Weights of a small image denoising model.
Data: trained on drawn small creatures on textured ground, 101725 training examples, 24.2 epochs.
Rows from block 10 of a small image denoising model, named by matrix and row number. Rows with one number belong to one channel. Each number is 128 + 32 x the weight over its row's rms, rounded and kept within 0 to 255. All counts start at 0. Numbers have three digits each.
After each channel's rows are labels from the 100 images, of 14848, where the channel reaches its highest value: "responds to" is what is common among them; "lies over" is the class under the peak. Only what is clearly more common there than usual is listed. The data: drawn small creatures on textured ground. In brackets: how many of the 100, against the usual share in percent.
# convs0: first 3x3 conv (model.decb.0.2.convs.0.weight, 64x64x3x3, standardized in use, each kernel summed), inputs 0-63
# convs1: second 3x3 conv (model.decb.0.2.convs.1.weight, 64x64x3x3, standardized in use, transposed, each kernel summed), outputs 0-63

convs0.16:229146096124137102098093137111117101149137096126137190082131114164082140135092140151062139101082149129148152109109154173103094099143136163176108161140112119143049112188162108128128137158081158
convs1.16:125124132143097087152117078108140099097119113132116086205129172106082119135113071116151138201120138152130078130130138161078158160044127143073127135127146141136110191045123099132116159115164140
responds to: snail (82 vs 8.3)
lies over: body (99 vs 39)

convs0.22:203186067096143123088102176122137125157144128039170080117178111140115141092164131136130128129114070118146114111166119091109127103134137150200129111159132105108116142167116157140123063184111153
convs1.22:070095126114095168096153124208140186122087143107163109124141093090075085173124116129128153146115126126135169124123157098160146140128208151123102150145103138179154108100155189177137127118204111
responds to: snail (59 vs 8.3); small (55 vs 26.4)
lies over: body (65 vs 39)

convs0.6:193128122091118132104142106144153077187136074144110129145088120113109109099129140152082108121145170144130130051109111212131122179122145133102150126102038144091080083087173133133097132166121134
convs1.6:111051166153158091157103093072149084105135162090150106142165174148129100146163102185107124166095059106093157116116079086118081107086111145158156112160131154146131141109065113099087115141157139
responds to: small (61 vs 26.4); caterpillar (34 vs 8.6); grey (33 vs 8.4); colour: black (28 vs 8.3)
lies over: body (99 vs 39)

convs0.3:186179121147168156159083078134173111099141178083119094177122086081084163117103138131075133131138060146171100127105142137113118098157123091132147171113170064151102134137090110124150158187139106
convs1.3:139116066140137168154115109069109127112172107140123140133139102139142161152082163074119120037087143186070178128144099114124120128127111165160120091088057087128142131075162133093111152103122082
responds to: scaly (93 vs 17.1); grey (35 vs 8.4); white (26 vs 8.8)
lies over: body (100 vs 39)

convs0.7:218119132087110145102126123070128139105175139111129165187062156159046135128124157062135134112144154174135107137161126130109075131135112055132165163151089163104116127147107108128134115134174101
convs1.7:091095155093190065147131141125149126099079170124118127200084050153128137126111139148121112202170114096138203069105101133145149129121153079138150146135151152156146148117093099085143131126093107
responds to: black (81 vs 8.3); dotted (47 vs 16.4)
lies over: body (97 vs 39)

convs0.33:142147122178122143000176106152141122123184098129150146152155126140095151151106105033141139116090159151147118140157150147112132082118090111156117139179114058119137127121109131145133163104135111
convs1.33:109188137082173117041122122145130111094139146106150117167079147104170156065095075197120088157139098131146090091122138111152119070101159117153120172083124057169097137122125119136146114138133141
responds to: striped (94 vs 16.6)
lies over: body (98 vs 39)

convs0.39:046183106147096167200150112175157159125226176176102102136152103081179136104096149137103130110115122107133154130089107115124121131150137100097171101138132128112120114134129127098150159103061163
convs1.39:122149165161176146072141074107144107145051136124137126145102124097102134095091118200094160178143173095103132121116162124182127154109181133166120164117161084168098102077103122172098157157155090
responds to: dotted (50 vs 16.4); black (42 vs 8.3); scaly (41 vs 17.1)
lies over: body (100 vs 39)

convs0.49:255140119065120037098083114130142132159140136085094166131123136120192118107135145151104088127121104131139150147080130153153102133139132147120082143193117121106131126126146149160091133154109127
convs1.49:066186115167134124163118162122165091086160132109140175116142145143088126075098139159147149172110151101165186186193103165111114124101108077174102140165129081125142113116112093130187129073115137
responds to: spider (50 vs 8.4)
lies over: limb or head (38 vs 7)

convs0.18:255123113133140146103101151128123127143158133155108028147115111128156132110114107093074118123146095134161157130134130154127105116134137105062102122153081082141117127163132159167158107164117064
convs1.18:077135134149098131128149059130120136101159112149180127159161143125127093203118114098158096119215113151071178149098143097130101128143105145124140071109133135149056106131128200116115076152165142
responds to: scaly (63 vs 17.1); white (49 vs 8.8)
lies over: body (100 vs 39)

convs0.38:159128081120125110177076111157175152092079081106147090162145143129026144121145170105097118159137167143101170109094079087138138204128124122129093125179117143137129121083102131187122136164125131
convs1.38:158123145147112121092143176128090162159131097167126159110137106044146090112094139110218132179109129118152148118149102166110147176155151142166157144099131139092072182115068124117055154155118144
responds to: marbled (50 vs 16.5); scaly (38 vs 17.1); dragonfly (29 vs 8.3)
lies over: body (92 vs 39)

convs0.0:192153131155127114156136179095076105158132091111150127085197089149101166119153185165105144157159115108084074172173081126158105171137119099105098129113126130128091188090149059141133133153145142
convs1.0:109106105105104084085156125089203081142066090091156110150149141083147091135151177092156115086104126216139140128097134146151131092119167135121133113172104143165142126139123075153165098111124200
responds to: small (65 vs 26.4); grey (63 vs 8.4); spider (30 vs 8.4)
lies over: limb or head (77 vs 7)

convs0.27:163151142083069118169093149166185113139076081128101117168198102095127121114122121172122124122116153173143144097148139147091080172151145118127177085156034126155121119103112138131064108135095143
convs1.27:130132164107215128142144071119142148156171166181154150106102156135112104112130142049131127082157156105129162159127067155119179092074174110099060132126106089088111141116161154133132145142084123
responds to: small (64 vs 26.4); caterpillar (40 vs 8.6); snake (33 vs 8.3); colour: grey (32 vs 8.4)
lies over: body (98 vs 39)

convs0.8:080177110080101106112131142129150064111158159130127161083165090130124092124102159092186139131081077147120155163171138134110182142156170199152075112139113111145143100052117092135115115083155125
convs1.8:119089170131125159074067116090164128117141094111109080124092163138077154106098077169130162091160141109096132146134115061155059105083089152167095132122131143096086135197102096144118121173147146
responds to: small (62 vs 26.4); striped (50 vs 16.6); snake (41 vs 8.3)
lies over: body (100 vs 39)

convs0.12:150182173184123143100150085137096058144109174128133190161125129086091160092124163130056107180176120135084092101134113145084148150082120137139138165094122129079140165097138138067132103129148142
convs1.12:099114119195137098184080103152214173107089094114110134123027110183161125136086161090123137134143131117171093143088148132138160123108105102146102152152144128156103119152157162170122143086147159
responds to: plain (48 vs 16.2); grey (40 vs 8.4); white (35 vs 8.8)
lies over: body (90 vs 39)

convs0.50:138194135078149142117168118173166118105133087112155113078160108144183103141127110170157105081135198124140069136095121114123112117123129188091175117102144143087181129084172176132076101097126089
convs1.50:144098129132120124188110109087119193126172126182188168158181101109124080088139132133154157120132171140085118066117103165149135114186151111115107139124129125092125139088123141200142103169169201
responds to: scaly (96 vs 17.1); small (65 vs 26.4)
lies over: body (100 vs 39)

convs0.13:169160171083089115142111110111073120064080102115102134138109092131116150156103155148148130109120091129109095110157173152137237094203150151134139060122145103094149170109174124103149136120138135
convs1.13:094114161136174151119097160102124108196142186149135134137180139120120121105102131125094131139092098073147115140138073113127044136088127177231103152122150137099106144130070133102100090159161118
responds to: caterpillar (28 vs 8.6); red (27 vs 8.1); colour: orange (25 vs 8.1)
lies over: body (99 vs 39)

convs0.23:181120086079158138151078132127116132153121098128098142147123123134136255117119096090169111096141117119146103103147135136106121083164131151114123123170146109112111120168148099119130094168084134
convs1.23:077114169065078091167079140117127079097105164126147140146081177148125090144107126152117154118122132160152159082162154102118114191130144173116094158104146082098184118153141149108133136164052077
responds to: snake (75 vs 8.3)
lies over: ground (100 vs 54)

convs0.44:233133177109099114117112117195125103122151134144115116129083122147051123140122133112122124148153107150086160194114137151129133140122086102126107136068208146098165089156091121105157139191121112
convs1.44:177127121122124118065091136106114086170083189172115085075101114099086080095151096144120108132168070068138095145069094096155153110171134108129164121105109157183115131115149128094145111078146149
responds to: snake (38 vs 8.3); dragonfly (28 vs 8.3)
lies over: ground (100 vs 54)

convs0.54:115133134128129106171069133106116133094099131213100214128106209157090105109089137146161109098102141130131096126169158182061096156100146139095155173148142114153125112085109105120152086161120142
convs1.54:114128133146139212160125138160096090122105147129120066114174141148081110127181121142135188192163087119128148086152148086145149118146169179114114026123098091123132155102176141141154118153118145
responds to: snail (40 vs 8.3)
lies over: body (96 vs 39)

convs0.30:176139097127197112089154109133125113098112123109131134156113146145162105255166167152122080149142101127134104102090110131118094115100177117104128121179122064153096136105109152072176156142108129
convs1.30:154150151118113097156112174092114137178088108120185139112180134125128204094129153119112132145120134110130150085148143093129163088176059136167122152050123143110130096184123146178045146134162141
responds to: white (26 vs 8.8); spider (25 vs 8.4)
lies over: body (79 vs 39)

convs0.25:166176075135137131027149082164138157146118086178116133170118109140106124140133065070105120152118119128130166129100123133110154106145097190122147171111138178140076108092126115124053151130125077
convs1.25:153096131101064140112138183140115169121182136054156139114144149019119107129146141164083111103127176118147152152153101125142108151136122092157141206154145119116174133141091084166144166120117156
responds to: small (66 vs 26.4); dotted (53 vs 16.4); jellyfish (27 vs 8.5); colour: white (27 vs 8.8)
lies over: body (100 vs 39)

convs0.58:150121111127131201114105158127117107132086088189123106157171148097165101152126091138111100110158146098181106108051063167138104174165161138146080101139131137153158093169125101116065147163160086
convs1.58:114117111047115082056142094153086130137119106102116140096134072135158023129170146138111129153105152124135167078134163124144148105172177191113133132125133144170124091142109098142108094108183131
responds to: striped (45 vs 16.6); grey (34 vs 8.4); crab (27 vs 8.5)
lies over: body (100 vs 39)

convs0.42:190142050127144094108083160110141176131152237094147130129109149164139106129119115111077132104145106110119138159129093142139130136122108151170099112183119116146074096108097104196148105168077108
convs1.42:153153161142132149121135105147139123186145141171174124122133135074100190125117119166071138171066130139135089174140124085137116156064092143157123160124156156116147158084127083088125217106070105
responds to: dragonfly (29 vs 8.3)
lies over: ground (98 vs 54)

convs0.53:198132114124135124140135110146094148122079114154142113169131135133138125200067064174123121123133134142048207123127098146146135146117117135160197086116122138094156104108152086145120037116132138
convs1.53:128208073090096102114112149124103107075192111108127130087163104204120129119167149081108170088142096191141131118110148103086129119111116107083093126158139110081172107162154124095140079103114093
responds to: large (68 vs 25.4); white (43 vs 8.8); dotted (39 vs 16.4); coat: striped (37 vs 16.6)
lies over: body (100 vs 39)

convs0.15:204140133169133151140132144110108138150115156127146125100062126108141000144115108130136142109124144127117127125128114123139134128117103119124139133149132126141138155140127108136137147196121114
convs1.15:170059075140157151129156125127149133104102121134090145134079131164102109139137118116123141110077158127077131178129173139147156080167036148140139134135084139104096139100089101147108097028131094
responds to: white (47 vs 8.8); grey (28 vs 8.4)
lies over: ground (100 vs 54)

convs0.24:202069138118123128191144150133129108112132113135133134115111126166088122069135136153118131091101136123021119124100141123198098115140116213163186162114159136153116120170145109097106129157122083
convs1.24:090127120142062103122146170183114074135172146140131176106097128119139129159143112061085141153153104097083140174104135174087097105078154084080127125140199121110120135196158159145160085123121150
responds to: scaly (100 vs 17.1); white (29 vs 8.8); pink (25 vs 8.4)
lies over: body (100 vs 39)

convs0.57:089148128129123122207060165114152092192093089101096125080122059134091082130173116191154139114111132149130184145159143125165138150104146141107090120109154099134124195063120100115129108132144143
convs1.57:157143100113098135127149144196081127045132139160162167131152170130182118122168121183119110178148082110157106073140130180160116126174084100100161099114155109129172118138119097095142186144136075
responds to: small (85 vs 26.4); snake (36 vs 8.3); caterpillar (28 vs 8.6)
lies over: body (100 vs 39)

convs0.59:098117124145070144119188167087138089097124171128112145134128149135114143049143162189153121089100143140172082100136131172137065131136099141107155149144134067147110116107113175092171211120092110
convs1.59:179103138080108128194146206130118157137131098113080142134165148155116133137137148025141120101110071141180120143131134131105140160154114126147119062143153136066139169117122105075097124109072149
responds to: scaly (99 vs 17.1)
lies over: body (100 vs 39)

convs0.43:211145079144123143126144125101135131129145152129116140167134159175109131119127135108156109136168115132109127126124120115164116093125098149131085120163134091165122140097099083186126000163120049
convs1.43:095113135183113088154110102103132144190110151159152132113162056127213125158096141148093152181150150102161160042106131122173109146083158122137108095165146076115151097093135116104123140170109122
responds to: striped (81 vs 16.6)
lies over: body (100 vs 39)

convs0.5:187104093193131113168106084069113131156134161087181100127117058188062134118098130155060097190136109098151137091142156157089136107167121131121133109098111174120121132127165157112130118107143098
convs1.5:085140105121172067143157144111125111117110108086091116074160155045089154167115171141145131097086135171133121149133115160076085146107086181067139120128108100171101157097151185146171114134166126
responds to: starfish (61 vs 8.7); grey (33 vs 8.4)
lies over: body (100 vs 39)

convs0.34:200157104098139198143076137087146104160160131039128091148158098145143152144105168133073131135120122155159103144135137121062112119149103171193131088132082126115064135137110154144127118161103163
convs1.34:146103135082165178076180132161193129131146124112190130107104117118093123173168102185126162142071123159156180089142116117199165116129154142110138100131124166118193118152115081105139179158151124
responds to: jellyfish (25 vs 8.5)
lies over: ground (92 vs 54)

convs0.2:100150126193116131158143138145160091161132102099127131095211078140109144142142142145109117152152130116167152072125098204178153152153102076116112145066143072109106107141039095108118109153125116
convs1.2:107168139168141110123154074131180104167102103129063074111114080143135131109145158108146170134039123143088137107099175089133151075083132132126089152143107145135058184099121102131117157095096159
responds to: snake (67 vs 8.3); white (55 vs 8.8); grey (38 vs 8.4)
lies over: body (87 vs 39)

convs0.61:135214170126098129167144109178177101115116140147121140124042113127039131163138079165108138146107154142128154194084126137140085193093126072095106130111097107110148140144123133118131155135135100
convs1.61:123187141135162139097115116139149219141112151144126147128154132101171135145075130124151114130119115161118109137057111094137145185142137170138132125081148100167176158153122104190113042109206131
responds to: black (54 vs 8.3); dotted (39 vs 16.4); snake (36 vs 8.3)
lies over: body (65 vs 39)

convs0.45:172179092097083176133127140211115165134093118179124122163133128090123120160092141157106113122146141100193127134065088124149127122146172152111119099169122167128127092119175077135060063109124101
convs1.45:140111093126138148066073081124150190120134129124173171077207120127158131111175148152163123148138112127134138113187166188140114180158155085152108084142153106100140138178129173108166136138090083
responds to: dotted (92 vs 16.4); grey (34 vs 8.4); fish (25 vs 8.2)
lies over: body (100 vs 39)

convs0.46:184103101057130090107133105097102085119114093116123109093114094122154113083098121108122141155100092091138132134166111138128122096148145143107126141154196169201164225161147157134131154202138151
convs1.46:195127081106087136174137120147154136157152120128115082162109117140168162178144124172102147149150153143156141154136109107099144086129104115104148146083078058041080167169106080099140082151147154
responds to: brown (31 vs 8.3)
lies over: ground (94 vs 54)

convs0.36:182089166139158083178148118120129072106133079113121113154153106147214144146098146126204147122071131136151135116101166125118126129130118102086115078101100144122135114155120114168078195172110064
convs1.36:129107103184108097091130102079168145107104117118149180127109203125107153132131097117081117118197136104161093077163107126137155172176066104128111090170112132164131178176124186138157145153156164
responds to: scaly (38 vs 17.1)
lies over: body (90 vs 39)

convs0.35:151108137135101188151160109128130089123123065143074042184164130015132144140136126121127141163142099093111134081152161129125162106121134138124144109192162110067135144148099168159147142130141127
convs1.35:156152088142118184159125215150123140178087103108169153125114196147099108073087114124102135101139124136121062175100129112046133125154157125117122164119105180170124173136150092135130103158128169
responds to: striped (40 vs 16.6)
lies over: body (86 vs 39)